{
  "model": "sound classifier",
  "dataset": "simulated sounds of rotating machines with and without faults",
  "train_examples": 39062,
  "noise_aug": 0.002,
  "n_mels": 64,
  "hop_length": 160,
  "input": "log_mel",
  "spec_augment": false,
  "win_length": 400,
  "targets": ["machine", "speed", "speed change", "state"],
  "num_classes": [8, 3, 3, 2],
  "arch": "tc_resnet",
  "norm": "batchnorm",
  "activation": "elu",
  "channel_attention": "se",
  "drop_path": 0.2,
  "depths": [2, 4, 2],
  "kernel_size": 9,
  "stem": "single",
  "widths": [192, 192, 192],
  "loss": "cross_entropy",
  "init": "torch_default",
  "residual_init": "none",
  "optimizer": "adamw",
  "lr": 0.002,
  "beta1": 0.9,
  "beta2": 0.999,
  "eps": 1e-06,
  "steps": 40000,
  "batch_size": 128,
  "epochs": 131.1,
  "lr_schedule": "cosine",
  "final_lr_fraction": 0.1,
  "warmup_steps": 1200,
  "weight_decay": 0.1
}
Rows from block 5 of a small sound classifier, named by matrix and row number. Rows with one number belong to one channel. Each number is 128 + 24 x the weight over its row's rms, rounded and kept within 0 to 255. All counts start at 0. Numbers have three digits each. After the name is the row's rms in percent of the matrix's.
After each channel's rows are labels from the 100 clips, of 14976, where the channel reaches its highest value: "responds to" is what is common among them. Only what is clearly more common there than usual is listed. The data: simulated sounds of rotating machines with and without faults. In brackets: how many of the 100.
# convs0: first width-9 conv (model.blocks.5.convs.0.weight, 192x192x9, each kernel summed), inputs 156-191
# convs1: second width-9 conv (model.blocks.5.convs.1.weight, 192x192x9, transposed, each kernel summed), outputs 156-191

convs0.66 114:109138130148122098118082145136127130158151163104104144150120117129104108141119109157127122083158112136139133
convs1.66 121:141107110182139098128071117133170134164096107096172145133126082127131151143130116110153094130131124136167132
responds to: text has "room" (61); conveyor (57); air leak (36)

convs0.0 097:163120051130095129154120112131153126156143150153170143119119139111140123145158117141137108133155102124119152
convs1.0 081:128148109121109112066114136129118099170145158140085089101162143116093128098123170052127081125104086186129108
responds to: conveyor (89); text has "speed" (73); speed: medium (69)

convs0.100 115:081105109165130121104088135139124133142139137147087122157123112137066115131095126116114144104127141118078131
convs1.100 107:106121131102132133104155141131090124092106145122147106133123168136140095158114110136161086141131140110134097
responds to: speed: slow (90); gearbox (71)

convs0.9 096:132158157115195119122055143129127137129154103122152135138108096135119135140140113153128121122154073105142121
convs1.9 100:117159076088130128127075147126165082133150146137162089108130147165120124120151150108141121164088097111136128
responds to: speeding up (60); piston engine (34)

convs0.38 114:108113148119146119131056172124130133134160144108098122158129115088113107111113109184157132076113123096098112
convs1.38 103:126142090133149082133092144123170119157105172115132124105117144130159175160113139099114076126137113136117146
responds to: text has "room" (61); text has "reverberant" (61); electric motor (45)

convs0.61 108:169112075150123126144097076132141144136134146131171164116123140099135139145165114134129106125151069110112138
convs1.61 099:116127082144157122112111138106112112169148172134101103106098153147130135101131163087093096122119099179127100
responds to: imbalance (46); conveyor (34); pump (33)

convs0.55 095:138148139101118075107177063088150119121137141134106138098088111142154119147091107107118146110118120109148126
convs1.55 082:145093183134120126136147123111137117129096094099165141142117122141123114144096166130189136115160141122155117
responds to: gearbox (49)

convs0.170 115:162105133118141159145099142112114124116108089123138144140133094102107148109137097114122106157133113096120103
convs1.170 129:110122091133125094140111109159143136180172144133105124126107150155139105095102121128109113120146122110122112
responds to: imbalance (33); gearbox (29); turbine (29)

convs0.160 110:085103081145112115139128119111147157154090135126182129113100148153133113146156119132115089154181155096128151
convs1.160 098:099127086138164133089145119156080159155132089134111097131123128136120101129177151089126112185137126159161121
responds to: conveyor (100); speed: slow (89); speeding up (60)

convs0.119 075:111111155155128122110101154095160090151128129126157118159101114163100100164095112125113136173154121067175133
convs1.119 077:132123092128144098132116138177124139163105098115132127157086107134117099127119170141166065132135180123126136
responds to: piston engine (70); speeding up (68)

convs0.71 106:115111076148111131131100115124130118134112132113156117101136123155136124126151129122140090148150165096188143
convs1.71 107:108108090141135169126131100166148135137119063136116119115138098156109147101134116115139165128096131170135135
responds to: piston engine (90); speed: slow (69)

convs0.105 110:143164114145111103084150119136149146083119125113138162114109150162112132128127129103111099075130156124090121
convs1.105 138:108097136116136115124101161117093133128126127124151153137128143138141056145094126130135117136156097122115076
responds to: gearbox (85)

convs0.169 089:150139145121105124120167100105147130077128139105103155105123104144106109139124135120096125102133143134159117
convs1.169 083:123085132129140120122116156125123130143108101116162154143148114139129076148112128140165105117138121136145099
responds to: conveyor (38); gearbox (36)

convs0.32 105:130148108100095113068150132118143159074090128123102143120122138161140127125107139124132134094139131150105146
convs1.32 121:117107125136133111117121149097080126121124136120154144139144172131146030155114133137137112132172117110112087
responds to: gearbox (61)

convs0.90 097:117186090112116122167158115139142120141133171160131138112126121150140140116129128132127124117089076145138127
convs1.90 074:107158076130067129138147073093130100132174123158129097116151074121088108122164175129164134144094113136089141
responds to: imbalance (38); gearbox (31)

convs0.82 095:133102148103084165081152130115105124086114136100158099126093134148133135077146115103126107127165169152114133
convs1.82 094:095126127094044094047104129142086120117123145141120107106186145135114146093104134136061113091097152135140130
responds to: piston engine (48); conveyor (43)

convs0.124 119:122138152126136130123144181125104105081115122124100074128155134131126131093148151128139127135106127129108087
convs1.124 118:142130138087124092129116147141133115113152168148111121135145107123141139114100102148090125115131099150115163
responds to: speeding up (60); piston engine (45)

convs0.36 085:134141146125147131112127165090153114135096110124178117101140119119100140128158145117126110131161137109183169
convs1.36 082:136128108168139128107145094128120133174123072120113128124139125139114136129152150160121127130130136142171161
responds to: text has "room" (82); text has "reverberant" (82); piston engine (51)

convs0.137 099:096160088129160133135134108130189165140134138119160137088144108153159102145155123161102127139190112161182170
convs1.137 114:105126096146117167146123103142153142150132071135161110113155105173101132100187113125173162152105114119199131
responds to: speed: slow (93); conveyor (84)

convs0.77 088:089093066154137117131115103123140182131110118097163102110087153141145116159159122122113079150158168084117122
convs1.77 071:104132094111157159117151125151106137128145111143096107118104142135134132117141124092111151173131126166118112
responds to: conveyor (75); speed: slow (67); air leak (32)

convs0.116 112:136052126133135132138121157132072171117124133115166109134143144159136112148133153140107128130152146130086118
convs1.116 125:093159120093130137136115114189092167136121112157112115115122131119151142067113120118089139128135149131111125
responds to: speeding up (60); fan (44)